{"norm": "groupnorm", "scale_shift_norm": false, "dropout": 0.05, "optimizer": "adamw", "beta1": 0.9, "beta2": 0.999, "grad_clip": 0.5, "steps": 7400, "batch_size": 384, "decay_fraction": 0.3}
Rows from block 4, named by matrix and row number. Rows with one number belong to one channel. Each number is 50 + 12 x the weight over its row's rms, rounded and kept within 0 to 99. All counts start at 0. After the name is the row's rms in percent of the matrix's.
# convs0: first 3x3 conv (model.enc.1.1.convs.0.weight, 96x96x3x3), inputs 80-87, a 3x3 kernel for each
# convs1: second 3x3 conv (model.enc.1.1.convs.1.weight, 96x96x3x3, transposed), outputs 80-87, a 3x3 kernel for each
convs0.33 120:47 29 38 37 20 27 62 41 47 52 50 50 49 49 49 51 51 49 27 21 23 27 22 23 37 23 30 49 48 47 48 48 41 45 49 43 47 51 54 43 45 50 46 54 48 43 42 41 32 31 32 32 30 33 62 54 72 43 37 50 71 94 74 47 49 43 50 52 43 49 56 45
convs1.33 146:34 20 40 50 53 54 56 61 56 55 46 52 50 47 46 54 53 54 49 25 47 48 45 45 37 38 38 59 65 65 51 55 56 52 45 49 48 59 38 27 33 33 37 36 34 60 55 60 46 45 45 55 54 59 43 54 37 53 61 51 55 59 51 40 48 37 52 55 53 55 56 60
convs0.34 056:60 78 68 56 72 53 39 64 36 60 53 31 62 67 38 68 74 53 48 61 57 59 70 61 61 69 57 55 49 56 47 48 54 49 52 60 40 46 53 47 49 58 59 60 59 60 55 56 36 45 40 48 49 52 53 67 68 64 68 73 67 74 67 54 59 58 57 63 60 67 71 68
convs1.34 059:43 53 33 72 74 59 74 75 64 32 47 40 43 58 46 31 44 33 58 53 50 59 56 52 74 67 69 58 64 55 59 69 49 47 64 47 62 27 61 67 49 63 72 57 70 29 42 35 31 47 35 31 39 32 58 47 52 73 59 62 86 80 77 44 30 37 56 50 57 61 58 58
convs0.35 100:45 53 45 49 63 51 47 50 39 28 41 39 33 53 47 35 57 47 51 49 44 39 42 38 41 42 37 41 45 52 41 46 52 46 44 49 50 51 49 45 46 46 46 52 49 59 51 45 57 39 40 53 46 50 68 82 68 63 74 68 65 73 90 47 53 53 49 55 55 52 52 56
convs1.35 103:74 65 61 50 47 61 59 58 70 44 53 45 59 61 55 39 46 38 76 66 79 74 63 79 77 64 83 69 71 57 85 72 41 73 62 37 50 34 50 70 57 41 72 59 60 53 59 64 61 55 56 49 42 55 27 28 26 54 56 51 51 62 66 48 52 49 57 57 41 42 48 30
convs0.36 151:58 54 59 60 55 59 58 53 59 44 53 51 54 64 63 44 53 50 56 51 48 53 50 48 53 48 49 39 38 33 42 49 40 42 45 40 47 49 46 52 56 49 50 52 48 10 12 16 00 00 12 00 00 11 71 71 60 78 91 63 55 65 52 37 40 37 41 47 40 41 43 40
convs1.36 129:70 69 61 64 59 54 35 33 37 47 49 49 55 64 57 52 61 56 71 67 70 77 66 70 68 65 62 46 52 45 57 65 54 51 54 52 42 61 50 52 81 64 44 64 55 77 79 75 93 99 89 82 91 88 55 60 54 54 67 51 51 55 51 44 43 47 32 35 38 43 41 48
convs0.37 071:56 44 58 35 24 35 30 24 29 65 62 68 64 65 67 68 67 73 61 51 61 53 43 51 54 47 56 51 55 51 55 58 52 53 58 53 54 57 53 51 52 52 52 53 55 51 54 55 47 53 56 49 50 55 38 17 37 20 00 13 47 26 45 41 42 37 36 36 32 41 40 32
convs1.37 123:59 34 37 53 57 42 61 70 52 49 37 50 44 38 47 51 47 53 49 34 56 41 43 44 38 41 43 58 50 59 47 30 46 53 41 51 31 16 32 14 12 18 17 17 20 26 00 28 00 00 00 25 08 27 49 53 51 54 56 52 52 52 52 47 51 47 57 69 59 46 57 49
convs0.38 104:65 73 75 63 81 73 57 54 50 47 47 54 53 50 57 62 58 65 38 59 26 54 90 47 44 45 36 52 65 55 45 46 47 46 46 48 39 51 41 45 51 46 42 48 53 50 49 51 55 56 48 58 56 51 42 75 39 78 99 69 57 49 47 47 61 50 57 60 57 48 55 58
convs1.38 097:61 42 65 51 16 45 56 31 45 40 34 38 44 49 42 48 49 37 41 52 46 49 59 42 53 60 42 42 46 37 40 53 48 40 56 42 79 52 45 65 57 42 47 68 47 27 49 25 39 86 28 32 77 13 56 52 55 42 33 27 38 41 41 58 57 63 53 46 63 53 44 69
convs0.39 107:50 57 41 37 61 61 49 41 58 64 46 52 62 30 22 64 58 45 37 54 45 43 84 74 41 54 47 55 48 50 49 21 34 47 49 56 62 33 58 49 16 22 52 56 49 53 34 41 56 48 49 62 54 54 68 21 48 70 27 32 66 73 45 57 48 64 56 36 45 50 62 59
convs1.39 115:61 36 47 68 58 28 51 77 38 36 43 41 52 61 53 29 33 40 71 51 35 88 72 43 51 61 30 52 41 41 52 46 50 43 37 70 32 32 34 48 25 16 73 31 47 49 54 51 62 67 67 43 31 49 43 47 33 57 34 18 62 21 32 35 45 33 51 55 39 58 48 33
convs0.40 129:37 48 38 40 58 45 39 56 43 57 54 52 52 44 43 53 50 47 53 66 53 55 75 60 46 70 50 41 39 35 40 28 28 40 32 32 45 46 48 48 39 46 56 39 45 40 47 40 42 52 46 42 51 45 77 89 79 83 78 81 82 60 79 45 47 49 44 35 37 49 35 42
convs1.40 113:42 48 32 39 34 30 29 17 17 57 62 61 53 58 56 60 60 61 53 68 54 46 58 51 49 47 51 72 76 64 78 91 71 51 66 56 53 58 43 58 57 45 49 54 42 63 87 63 74 99 69 56 75 53 30 25 39 39 32 38 36 31 37 37 38 41 31 23 40 48 38 52
convs0.41 072:51 48 37 61 72 58 34 51 41 70 77 82 55 64 69 67 61 74 60 65 55 52 63 60 44 55 50 45 56 52 50 61 59 41 52 59 51 49 53 55 58 56 45 49 55 68 70 66 60 66 61 52 58 58 48 66 35 36 63 54 21 58 67 48 44 43 63 63 58 54 56 63
convs1.41 075:62 65 76 37 22 33 48 28 28 33 36 39 28 32 30 29 36 39 42 61 57 34 50 47 38 52 40 33 40 39 37 46 40 39 55 42 53 45 34 39 39 35 49 47 59 42 48 37 34 57 35 13 38 25 64 56 32 50 49 41 58 49 36 52 55 57 50 50 53 54 50 58
convs0.42 083:59 69 62 60 74 60 51 64 36 66 49 62 63 34 36 75 58 65 43 65 45 63 89 64 55 80 51 56 55 54 42 40 53 47 43 52 45 45 55 33 31 52 38 39 53 44 42 43 53 52 48 59 54 59 77 78 71 59 63 99 76 66 70 51 54 60 48 45 60 46 44 54
convs1.42 084:73 73 50 57 61 44 53 51 48 34 48 49 37 49 46 36 43 44 32 84 58 47 67 52 51 70 62 48 43 27 71 68 36 55 75 37 65 55 55 72 50 47 85 55 75 58 81 67 77 89 76 52 80 56 48 41 45 39 39 38 52 27 55 54 51 41 49 46 36 63 38 39
convs0.43 097:52 45 50 74 36 50 60 47 44 59 50 62 43 53 59 60 50 65 50 59 59 68 40 63 58 54 60 57 51 51 47 52 47 62 51 49 53 45 47 50 63 47 68 52 46 64 60 54 63 66 51 44 47 47 77 35 66 45 17 59 89 62 62 50 45 45 35 53 40 63 46 44
convs1.43 119:56 33 62 23 15 64 67 66 49 56 36 50 48 33 42 62 57 59 56 42 73 29 06 52 57 52 49 49 23 55 48 24 52 56 45 60 57 37 47 38 46 26 34 26 28 63 27 72 34 00 27 53 44 57 45 24 46 41 44 36 58 44 55 59 71 43 61 96 48 42 46 32
convs0.44 128:50 57 58 48 69 58 37 39 46 68 47 69 45 11 34 71 62 66 41 64 46 44 75 45 43 55 50 44 43 44 36 26 44 48 52 57 49 41 49 37 17 39 62 55 59 57 46 51 56 53 61 56 51 60 62 40 55 33 16 55 59 49 58 49 45 52 41 31 54 57 60 64
convs1.44 131:71 53 44 60 40 26 59 52 53 50 46 54 51 47 50 47 44 55 37 67 43 53 70 53 35 59 37 49 39 39 64 50 52 60 55 60 18 01 08 49 68 39 59 63 66 48 54 48 55 66 59 37 55 52 32 20 34 44 58 37 57 51 50 46 36 29 46 59 44 53 51 55
convs0.45 081:51 62 57 52 78 60 52 57 48 44 46 42 58 47 44 53 42 42 40 52 42 45 78 58 28 41 47 54 48 60 43 43 54 51 54 51 52 35 38 52 40 47 45 54 44 41 36 48 50 45 48 53 44 45 85 84 61 56 87 81 43 43 21 50 47 47 40 41 43 42 52 44
convs1.45 108:48 48 47 55 50 44 51 40 24 16 28 29 55 66 57 49 52 43 34 28 12 56 66 50 59 58 55 46 48 41 71 73 47 40 52 47 37 28 15 68 41 26 55 50 57 23 49 41 76 95 78 62 72 67 49 51 42 60 39 26 46 30 35 45 52 40 44 38 28 45 46 39
convs0.46 072:78 77 82 75 88 91 61 63 61 53 56 68 58 58 66 56 62 66 63 72 48 65 89 64 58 61 52 58 60 57 52 52 54 52 51 60 36 34 43 44 49 49 38 57 59 56 51 59 62 56 62 71 68 63 42 43 23 86 81 45 22 48 57 55 56 52 58 62 53 44 61 58
convs1.46 056:53 34 59 49 22 31 43 34 37 37 36 37 45 39 43 37 35 42 37 41 57 47 49 45 53 72 60 45 40 51 40 43 55 46 52 51 80 76 67 53 59 59 65 65 65 37 50 38 38 58 34 28 49 31 80 61 58 46 41 39 46 42 38 45 47 48 43 42 49 58 51 59
convs0.47 086:62 58 57 61 65 69 53 43 56 65 47 66 59 25 48 73 54 63 55 54 46 60 84 77 65 57 57 53 55 52 45 27 40 53 50 49 47 52 57 49 26 46 52 56 60 57 52 53 63 57 59 61 64 58 58 51 58 65 09 51 57 71 73 52 51 48 55 34 47 56 59 51
convs1.47 081:62 30 58 40 39 33 43 46 56 56 47 54 33 20 34 55 46 59 50 44 75 58 68 45 47 57 48 40 43 45 47 25 54 69 52 60 53 40 23 42 30 30 50 46 34 48 36 64 30 15 18 45 38 39 32 23 26 52 54 48 42 51 50 48 50 33 42 60 52 44 53 49
convs0.48 103:63 61 73 55 68 91 65 72 45 57 57 23 53 66 27 39 54 41 54 68 64 63 64 66 68 89 68 55 44 54 59 31 54 58 46 51 39 61 41 57 51 50 50 46 55 45 47 60 41 63 63 58 59 64 48 68 22 35 75 50 26 50 67 50 65 49 66 48 59 64 58 67
convs1.48 088:33 60 48 34 52 38 25 46 38 58 63 52 46 58 38 56 54 50 45 54 50 47 49 54 71 58 58 45 69 41 35 68 61 42 43 40 65 49 74 72 28 40 68 38 13 49 59 64 27 43 53 59 62 59 46 46 52 80 33 72 60 55 32 48 44 36 53 44 34 51 34 23
convs0.49 116:33 52 29 52 36 67 74 44 59 50 52 51 50 56 35 54 53 52 46 48 59 57 39 76 48 52 59 57 31 48 57 46 41 60 36 44 60 47 57 46 68 29 64 41 53 46 52 51 53 50 56 69 49 72 60 31 58 45 54 44 64 00 83 60 40 52 50 57 31 53 33 46
convs1.49 124:32 64 42 36 33 49 45 55 54 49 29 55 49 50 46 48 58 33 35 64 43 59 59 48 49 50 40 59 57 58 54 55 50 61 34 48 56 44 53 43 41 10 62 36 45 58 09 80 55 08 52 73 31 41 44 46 53 51 63 46 65 38 57 66 72 51 51 72 36 49 44 46
convs0.50 092:68 55 40 99 91 62 79 63 47 39 40 46 33 37 47 32 48 53 65 67 59 83 95 89 60 77 74 47 49 58 49 34 49 57 53 69 33 37 48 30 33 60 47 59 72 63 54 56 61 47 47 62 57 61 42 27 44 31 54 64 40 49 55 51 60 63 47 58 64 65 72 71
convs1.50 071:59 39 52 53 40 51 62 73 65 57 64 55 65 66 60 49 51 52 48 47 52 55 61 70 59 65 65 46 55 64 72 65 61 79 72 57 69 60 42 55 47 18 51 47 44 61 70 64 52 49 53 47 36 46 57 39 46 59 51 54 62 74 62 47 47 39 42 42 27 32 34 34
convs0.51 066:45 38 48 45 25 42 46 25 39 53 53 63 55 59 71 44 53 69 47 55 59 53 50 57 49 56 62 43 52 49 53 53 52 50 56 53 37 46 38 53 66 64 54 68 63 49 52 58 62 55 56 62 59 57 27 24 35 15 00 39 43 37 67 40 44 33 37 40 31 42 50 32
convs1.51 101:39 21 59 34 55 70 42 70 67 73 45 61 49 33 43 52 41 52 79 29 58 58 41 44 71 61 53 68 64 65 57 44 50 54 48 53 63 72 33 51 58 34 31 37 01 52 11 29 21 00 05 47 17 33 55 64 45 53 62 56 49 51 46 38 54 34 54 73 48 54 65 41
convs0.52 092:40 34 38 44 33 26 73 76 60 49 41 43 60 65 66 43 47 50 44 49 45 63 66 58 65 88 66 54 45 46 52 49 55 57 45 49 44 34 24 56 64 49 67 66 51 55 52 59 56 47 53 65 58 57 67 44 37 42 44 44 66 70 54 50 49 33 47 50 34 53 56 36
convs1.52 082:36 00 32 38 37 52 58 65 49 58 62 56 43 53 45 64 58 50 51 48 55 41 42 46 64 58 59 53 58 53 52 31 16 49 37 47 58 84 76 60 63 63 23 27 19 45 43 61 31 17 47 48 29 52 58 57 53 60 59 31 45 57 44 49 54 53 60 60 60 56 51 47
convs0.53 108:48 71 52 49 73 54 41 66 44 45 49 40 46 50 42 44 50 40 42 66 46 51 71 52 41 66 42 52 38 49 43 24 34 49 39 43 52 40 49 34 21 42 41 20 44 52 52 46 50 52 50 47 51 50 46 41 65 46 41 57 57 43 61 54 39 47 37 23 32 43 26 42
convs1.53 103:64 44 58 58 26 57 64 50 58 55 74 51 63 77 50 58 69 45 54 58 48 53 43 57 61 53 55 47 68 52 63 87 59 54 63 41 60 54 48 60 52 46 59 34 50 40 73 44 46 78 60 33 59 50 33 16 38 40 27 32 43 31 39 76 77 78 68 70 67 60 44 61
convs0.54 123:38 62 43 43 89 71 45 47 48 64 40 48 67 19 36 56 43 56 35 59 44 47 87 59 45 67 45 54 33 60 53 00 37 49 38 59 62 13 32 54 07 35 44 49 55 57 56 52 52 58 50 54 56 51 68 18 54 45 21 61 52 69 44 65 37 49 53 25 46 58 76 56
convs1.54 123:68 29 44 60 31 41 74 59 48 53 61 49 58 62 54 48 55 47 44 46 47 49 63 68 54 70 59 64 68 52 59 69 71 64 46 64 44 46 36 60 32 12 48 42 39 58 66 68 53 60 61 38 41 61 48 51 37 74 40 18 78 48 47 42 48 36 56 52 33 42 41 42
convs0.55 108:51 42 47 59 44 54 82 43 46 57 42 52 50 43 48 19 31 63 46 42 56 66 51 57 68 50 41 49 48 57 51 27 37 43 24 41 53 45 50 59 50 49 68 55 42 55 50 56 66 66 60 57 50 56 43 42 50 05 19 51 99 72 42 38 49 48 46 39 39 56 56 43
convs1.55 128:59 00 49 52 06 48 43 30 59 50 52 39 41 47 28 44 49 38 46 35 82 39 33 62 58 56 66 57 46 65 51 39 48 59 43 52 25 57 53 25 45 46 40 43 28 59 36 62 42 23 48 55 41 56 67 56 36 57 62 56 67 55 36 44 53 50 47 59 58 43 47 52
convs0.56 153:44 55 53 57 63 60 53 57 55 29 28 29 22 23 26 25 23 27 45 54 47 47 52 45 42 45 42 47 44 44 55 51 54 58 55 57 37 44 54 28 32 48 37 39 53 36 36 40 42 41 45 49 50 50 46 67 42 74 70 66 32 41 34 46 42 47 36 35 39 38 36 44
convs1.56 097:43 51 33 54 32 44 39 20 42 46 56 50 34 47 41 46 50 52 38 40 20 32 42 26 33 29 25 48 49 49 49 62 52 41 55 53 68 60 49 62 70 47 49 49 56 41 64 54 53 79 71 48 59 56 41 35 46 53 57 61 34 51 45 69 60 54 66 65 57 56 50 52
convs0.57 059:43 35 48 65 53 73 81 43 74 48 53 51 37 39 46 32 41 49 62 61 60 67 69 66 65 71 67 59 41 40 46 22 36 60 34 48 49 43 32 64 54 55 69 58 64 41 47 71 58 46 69 58 53 59 31 41 83 21 26 75 53 66 82 50 53 50 51 44 45 60 62 56
convs1.57 062:50 30 77 41 44 59 53 66 53 62 48 48 53 48 46 51 48 45 49 32 55 50 47 45 58 65 54 56 62 74 73 61 61 63 65 67 54 63 64 27 35 55 05 14 32 77 42 59 59 11 32 56 25 39 54 54 36 51 61 67 48 50 56 41 61 41 45 67 52 36 45 40
convs0.58 107:50 68 41 47 89 78 45 34 57 59 50 59 55 32 45 44 61 48 40 75 44 62 95 51 52 72 54 43 37 50 48 14 51 58 56 63 50 36 41 50 50 36 41 53 39 57 52 61 50 48 64 52 64 63 34 47 76 35 76 49 25 61 24 51 52 47 61 53 46 55 71 46
convs1.58 111:52 09 52 52 46 36 37 62 57 57 68 37 46 60 43 54 42 34 48 34 43 69 53 45 49 67 53 39 61 46 66 68 43 45 42 27 44 59 45 27 38 42 66 39 36 44 68 47 40 50 50 54 43 51 41 54 51 50 55 58 63 70 52 48 54 43 47 50 53 45 31 38
convs0.59 158:36 48 51 57 79 57 50 67 49 53 47 61 35 28 61 47 41 64 43 48 47 55 65 41 53 51 37 55 43 54 21 23 53 39 46 54 50 44 46 25 33 43 45 53 58 54 43 41 57 49 33 58 55 47 61 54 53 44 57 49 62 65 39 43 35 30 31 25 30 49 48 40
convs1.59 151:64 31 32 53 10 07 58 25 49 46 48 48 42 58 54 44 50 53 36 58 54 67 60 50 53 57 47 67 59 62 63 64 60 56 46 50 52 68 60 38 82 58 61 51 59 65 45 48 54 61 61 56 66 67 58 53 46 49 82 55 56 50 51 60 64 67 35 70 72 44 46 62
convs0.60 082:55 43 48 63 45 36 51 58 60 32 49 43 47 71 63 47 53 41 57 68 55 60 71 64 47 45 48 52 52 49 52 48 52 56 55 50 49 47 39 41 53 49 56 54 40 32 24 41 37 35 47 64 63 55 46 74 40 54 99 64 45 46 18 61 69 47 56 60 54 59 51 43
convs1.60 099:53 34 35 70 65 60 38 68 51 46 50 51 62 67 68 53 51 52 45 25 29 59 47 44 53 54 56 30 34 41 32 17 24 36 28 47 73 78 93 43 55 75 60 65 76 38 60 53 58 73 68 55 57 60 55 54 45 43 52 52 63 70 61 49 53 56 46 48 61 47 44 50
convs0.61 114:56 47 45 74 56 47 61 50 49 47 54 48 47 56 52 58 57 50 52 58 46 53 61 41 50 57 46 58 46 44 63 43 38 55 48 43 59 53 60 51 55 56 45 48 48 43 44 35 41 54 50 49 52 48 66 41 42 75 43 36 49 64 71 62 62 56 59 62 61 54 53 60
convs1.61 120:60 59 45 60 50 34 54 45 27 45 47 38 47 50 48 43 41 37 59 65 65 42 59 75 51 51 67 28 43 68 00 24 84 32 38 70 44 38 53 41 53 57 53 55 77 58 62 50 43 66 49 29 46 45 59 48 47 67 57 41 65 46 46 56 50 51 58 54 56 46 43 55
convs0.62 143:26 24 27 21 18 19 22 19 21 45 48 45 52 54 50 41 43 38 43 39 34 39 30 26 35 29 27 47 43 45 51 52 50 49 47 43 54 53 53 58 61 59 49 49 50 32 31 30 33 24 28 39 36 37 37 34 41 48 58 64 60 66 62 59 54 53 63 63 59 58 55 50
convs1.62 110:83 57 52 96 75 74 67 61 73 45 52 43 59 65 61 53 60 55 38 40 44 51 56 47 52 54 58 35 30 35 20 03 19 48 33 41 00 18 21 23 46 72 11 16 28 55 50 40 53 48 39 44 40 36 29 42 49 41 57 67 37 42 47 35 52 46 33 45 60 27 33 40
convs0.63 098:38 52 49 43 79 68 25 43 59 68 51 53 58 37 42 74 65 42 31 49 44 54 64 56 45 46 50 48 51 40 39 35 28 52 51 45 47 44 49 41 32 38 57 65 54 44 42 51 49 48 54 56 46 54 75 62 51 53 47 54 60 47 36 56 56 47 47 45 41 70 73 52
convs1.63 088:16 19 33 37 73 46 52 76 58 44 44 44 42 41 48 54 53 59 61 34 23 52 51 32 58 54 43 47 45 55 26 20 31 39 34 38 82 75 79 64 51 35 83 70 52 57 37 51 52 33 50 60 44 54 59 64 49 51 63 21 54 63 21 52 47 46 59 52 49 68 59 55
convs0.64 056:63 58 51 43 34 34 51 47 47 73 55 39 71 54 31 61 55 42 67 74 57 58 62 50 49 56 48 54 53 62 57 53 53 50 51 48 39 48 49 48 60 63 46 50 50 49 48 42 42 39 41 47 52 51 68 74 68 81 93 80 70 85 87 50 44 41 63 64 55 53 53 48
convs1.64 068:58 62 60 62 69 58 67 70 58 53 56 53 55 59 59 47 55 59 61 54 51 58 53 52 63 56 60 40 28 51 27 11 38 39 31 53 48 45 63 64 59 66 64 53 74 60 78 54 61 81 63 46 65 49 36 23 42 51 43 52 74 59 57 55 61 53 54 57 48 49 47 42
convs0.65 098:25 21 24 22 17 21 25 19 25 19 35 31 35 50 48 37 51 46 39 39 33 40 42 32 30 28 24 37 38 37 43 44 44 43 45 44 35 42 41 47 58 61 44 51 57 37 46 45 41 43 42 51 51 49 87 91 77 87 99 99 57 64 54 47 50 48 47 53 49 44 45 39
convs1.65 106:70 61 69 86 77 94 71 66 85 61 60 52 71 71 65 64 71 64 56 48 63 52 38 51 63 51 67 49 36 40 35 19 22 44 32 41 41 52 43 72 80 79 52 65 51 44 45 40 47 44 39 47 46 50 35 39 46 56 61 68 46 52 54 57 67 63 58 63 64 58 62 54
convs0.66 118:77 74 71 65 63 65 65 61 70 34 26 33 49 63 68 54 73 68 68 65 64 54 47 50 46 37 48 48 48 50 44 46 43 45 50 49 41 43 39 46 48 49 46 50 47 49 42 43 60 33 37 58 35 48 82 72 48 82 47 53 84 49 42 46 52 50 42 50 43 40 49 40
convs1.66 115:30 14 43 47 37 56 60 50 60 48 43 40 59 54 65 38 49 48 47 43 52 49 50 57 56 64 75 51 30 46 37 09 28 60 50 72 50 56 52 70 67 50 70 70 53 70 46 56 49 26 49 56 54 79 37 51 25 60 63 37 43 44 32 50 52 50 61 59 41 48 46 36
convs0.67 097:48 58 41 32 50 30 58 95 60 67 58 62 62 51 47 58 45 45 40 54 41 46 61 47 44 64 43 46 49 38 41 39 30 32 30 28 54 54 70 40 39 56 63 38 55 42 43 45 36 48 42 54 66 68 56 70 64 71 92 75 35 51 64 55 59 52 57 59 56 54 45 54
convs1.67 109:40 52 53 60 53 58 65 76 70 51 54 42 55 61 46 46 53 49 41 54 24 49 53 30 48 56 44 53 47 49 35 28 32 45 35 37 60 49 52 46 60 46 73 69 83 62 61 55 63 63 56 69 64 61 39 38 38 47 58 38 45 55 48 59 62 62 44 58 60 64 55 69
convs0.68 046:55 53 53 68 61 37 66 64 27 55 49 47 51 52 53 49 46 45 47 56 55 56 68 59 64 73 65 56 57 52 42 57 55 44 59 67 44 46 63 33 33 52 41 54 57 43 36 37 49 45 47 62 54 50 59 55 30 73 56 38 68 70 34 61 64 60 44 59 56 55 74 72
convs1.68 059:37 32 33 50 53 50 66 67 59 45 49 61 58 59 62 51 46 55 45 37 52 49 43 52 49 46 50 35 26 29 40 15 29 30 27 39 97 72 80 80 55 47 88 70 74 43 59 60 35 53 44 39 45 43 81 72 50 59 52 40 61 62 55 54 45 52 57 50 48 61 58 61
convs0.69 061:25 16 19 18 09 14 20 09 09 57 56 60 63 65 66 62 63 64 51 47 50 48 46 51 50 48 54 52 51 52 54 52 53 53 53 56 39 47 48 50 53 58 53 58 57 48 48 53 53 49 53 58 55 57 25 26 33 36 23 40 37 29 38 33 39 30 38 40 33 30 36 28
convs1.69 098:36 34 45 53 67 65 52 65 62 41 32 38 38 33 37 45 38 43 39 27 46 47 44 43 46 44 43 45 42 44 32 24 31 38 29 33 69 65 60 60 55 49 54 57 40 39 28 36 32 22 29 43 36 41 64 66 65 56 60 62 56 65 62 70 70 63 77 78 71 75 75 66
convs0.70 168:54 62 58 56 63 59 52 61 55 44 47 46 40 44 43 45 44 45 56 61 54 55 59 54 54 58 51 49 44 41 52 51 47 50 50 46 37 33 48 36 31 41 42 36 45 43 42 41 44 44 43 44 47 45 47 55 50 57 61 56 52 55 48 36 35 37 36 36 37 39 35 37
convs1.70 138:32 49 30 48 47 49 43 47 51 53 57 50 53 60 50 52 53 50 44 55 46 53 62 50 38 46 42 58 65 56 59 75 65 45 54 45 60 57 50 51 52 37 29 33 30 60 74 60 66 82 68 66 78 71 29 28 34 44 43 45 38 41 41 47 35 40 42 32 33 41 31 37
convs0.71 083:70 63 58 62 61 49 65 71 59 58 55 60 48 46 51 50 54 57 42 42 42 48 53 52 45 52 50 49 50 51 39 42 43 39 45 47 40 47 63 36 38 60 50 51 56 56 52 59 58 54 59 65 60 67 44 52 38 54 57 59 51 54 51 58 66 60 56 63 60 63 68 61
convs1.71 058:35 24 17 57 50 39 68 61 52 46 43 44 49 47 47 49 49 52 34 39 52 39 46 55 45 52 55 36 30 41 20 07 19 20 21 23 78 63 79 68 59 55 87 74 77 47 44 51 42 40 44 47 42 43 63 73 62 65 59 51 71 62 48 52 43 51 57 53 57 70 64 71
convs0.72 150:33 53 56 39 61 61 50 69 70 54 60 61 53 56 61 58 56 55 42 53 48 54 68 53 50 59 45 42 50 57 24 31 50 26 26 36 61 64 58 41 53 48 40 50 46 45 49 48 48 51 46 42 47 42 57 58 56 38 35 34 53 47 51 50 52 47 40 41 48 47 48 50
convs1.72 112:32 40 40 26 35 38 21 31 50 44 49 50 50 58 62 50 57 57 41 57 42 49 53 37 39 43 36 32 31 39 35 35 57 52 49 38 36 32 51 26 34 56 47 42 50 46 56 42 56 65 56 41 47 34 53 52 71 39 41 67 45 42 61 48 45 62 40 48 78 46 50 68
convs0.73 152:47 54 48 47 52 51 49 55 54 60 58 60 54 53 54 62 60 60 59 65 60 62 64 61 63 68 59 46 47 56 34 30 39 40 34 43 56 52 60 45 46 57 45 41 55 47 49 52 38 41 41 39 41 44 54 51 57 46 39 52 51 47 64 56 53 57 56 52 60 58 54 62
convs1.73 105:41 38 44 59 54 56 56 60 53 27 28 34 29 28 32 28 29 33 38 43 45 45 48 47 45 51 43 51 57 60 47 53 56 44 40 41 55 55 52 50 48 53 51 47 59 41 48 41 40 48 45 27 29 31 69 67 67 73 65 68 64 53 53 43 53 46 47 56 50 51 62 58
convs0.74 078:41 55 48 58 68 70 40 35 44 51 42 44 63 52 48 79 67 52 46 53 47 57 64 58 42 46 46 62 56 64 49 30 43 50 35 44 46 41 45 55 42 32 59 55 42 31 37 45 35 39 43 45 42 43 63 55 38 66 35 52 73 48 58 49 57 58 49 45 47 51 52 49
convs1.74 076:40 26 26 46 47 29 64 71 60 44 35 33 63 53 57 49 44 42 43 08 08 44 27 33 53 53 45 32 14 24 23 10 39 45 44 64 40 15 36 43 25 37 55 46 55 69 57 55 59 58 55 51 57 47 49 42 55 45 30 26 44 18 41 39 55 36 57 66 46 44 48 35
convs0.75 075:46 65 48 36 69 61 35 60 54 60 35 48 65 42 51 81 60 63 44 55 48 63 82 73 52 67 58 53 54 64 48 34 52 52 46 53 33 23 44 41 28 42 60 50 59 35 46 59 39 42 47 42 50 49 43 36 46 57 30 41 49 37 46 51 56 57 52 50 50 60 62 55
convs1.75 064:41 41 31 60 62 34 70 72 45 48 42 41 55 48 52 46 44 49 38 34 23 35 39 29 39 57 44 29 11 27 28 03 32 53 36 50 41 05 60 52 29 50 49 31 48 54 52 49 46 45 45 46 46 40 44 39 55 54 38 36 55 38 42 36 44 38 57 70 58 45 55 43
convs0.76 121:49 62 52 60 64 61 50 56 54 49 32 34 43 45 44 46 46 43 45 52 49 58 53 54 43 42 50 54 50 43 41 30 39 40 29 39 56 47 42 47 32 20 46 35 32 38 39 52 37 53 48 47 55 49 44 63 52 49 17 37 23 05 32 63 58 52 50 42 41 46 44 44
convs1.76 122:34 49 40 31 33 23 46 39 36 42 46 37 57 52 52 38 47 39 25 31 48 48 33 52 65 69 58 38 03 32 35 11 43 64 61 65 58 30 57 47 36 58 59 49 68 52 50 42 59 61 61 55 72 59 54 44 56 46 42 42 55 35 65 65 62 58 53 63 61 39 41 48
convs0.77 083:44 62 50 52 68 56 47 60 58 63 41 45 71 45 47 72 48 48 56 58 62 84 81 83 75 58 60 64 57 68 57 37 54 59 44 59 42 30 37 57 40 53 51 50 55 44 43 60 38 55 57 39 55 51 39 48 40 40 20 47 59 51 53 55 58 52 62 56 57 61 64 60
convs1.77 080:49 55 48 56 59 37 60 63 36 45 43 33 50 50 48 43 47 37 43 32 31 32 36 31 41 57 27 19 11 39 23 16 42 64 55 58 54 22 67 56 31 67 45 23 44 58 53 56 46 48 53 44 41 44 61 49 47 57 36 22 62 41 60 48 53 45 64 70 61 39 46 39
convs0.78 056:37 35 39 51 49 54 55 44 55 59 42 51 53 40 54 64 61 75 60 47 59 63 50 63 58 49 56 49 53 47 51 47 44 47 41 48 55 51 54 48 41 38 57 56 60 50 52 64 51 55 59 55 58 60 49 18 27 53 00 23 61 42 56 51 51 47 42 38 33 46 44 41
convs1.78 082:52 19 46 51 50 47 65 79 64 54 41 48 55 43 49 53 42 50 44 25 44 53 45 44 49 54 42 40 23 38 28 03 26 52 32 48 17 02 25 08 10 25 28 26 35 49 36 52 28 15 33 39 27 44 50 48 48 44 51 49 45 56 53 36 45 34 54 72 57 48 58 48
convs0.79 076:47 51 55 59 57 72 44 39 62 55 21 36 64 38 47 75 52 63 56 52 59 63 53 59 50 42 49 62 64 55 54 34 35 51 29 47 59 47 45 58 37 36 63 46 55 38 46 69 43 52 60 39 42 50 73 47 44 92 52 54 90 42 79 49 59 47 41 33 34 50 45 46
convs1.79 090:39 18 33 55 40 43 63 57 50 49 35 34 60 46 57 49 38 45 46 35 31 43 44 38 40 51 38 50 14 46 25 00 29 54 35 55 42 16 56 37 25 45 39 35 54 57 38 53 40 40 52 47 47 54 59 34 55 47 44 43 50 43 46 37 59 46 58 71 56 47 49 41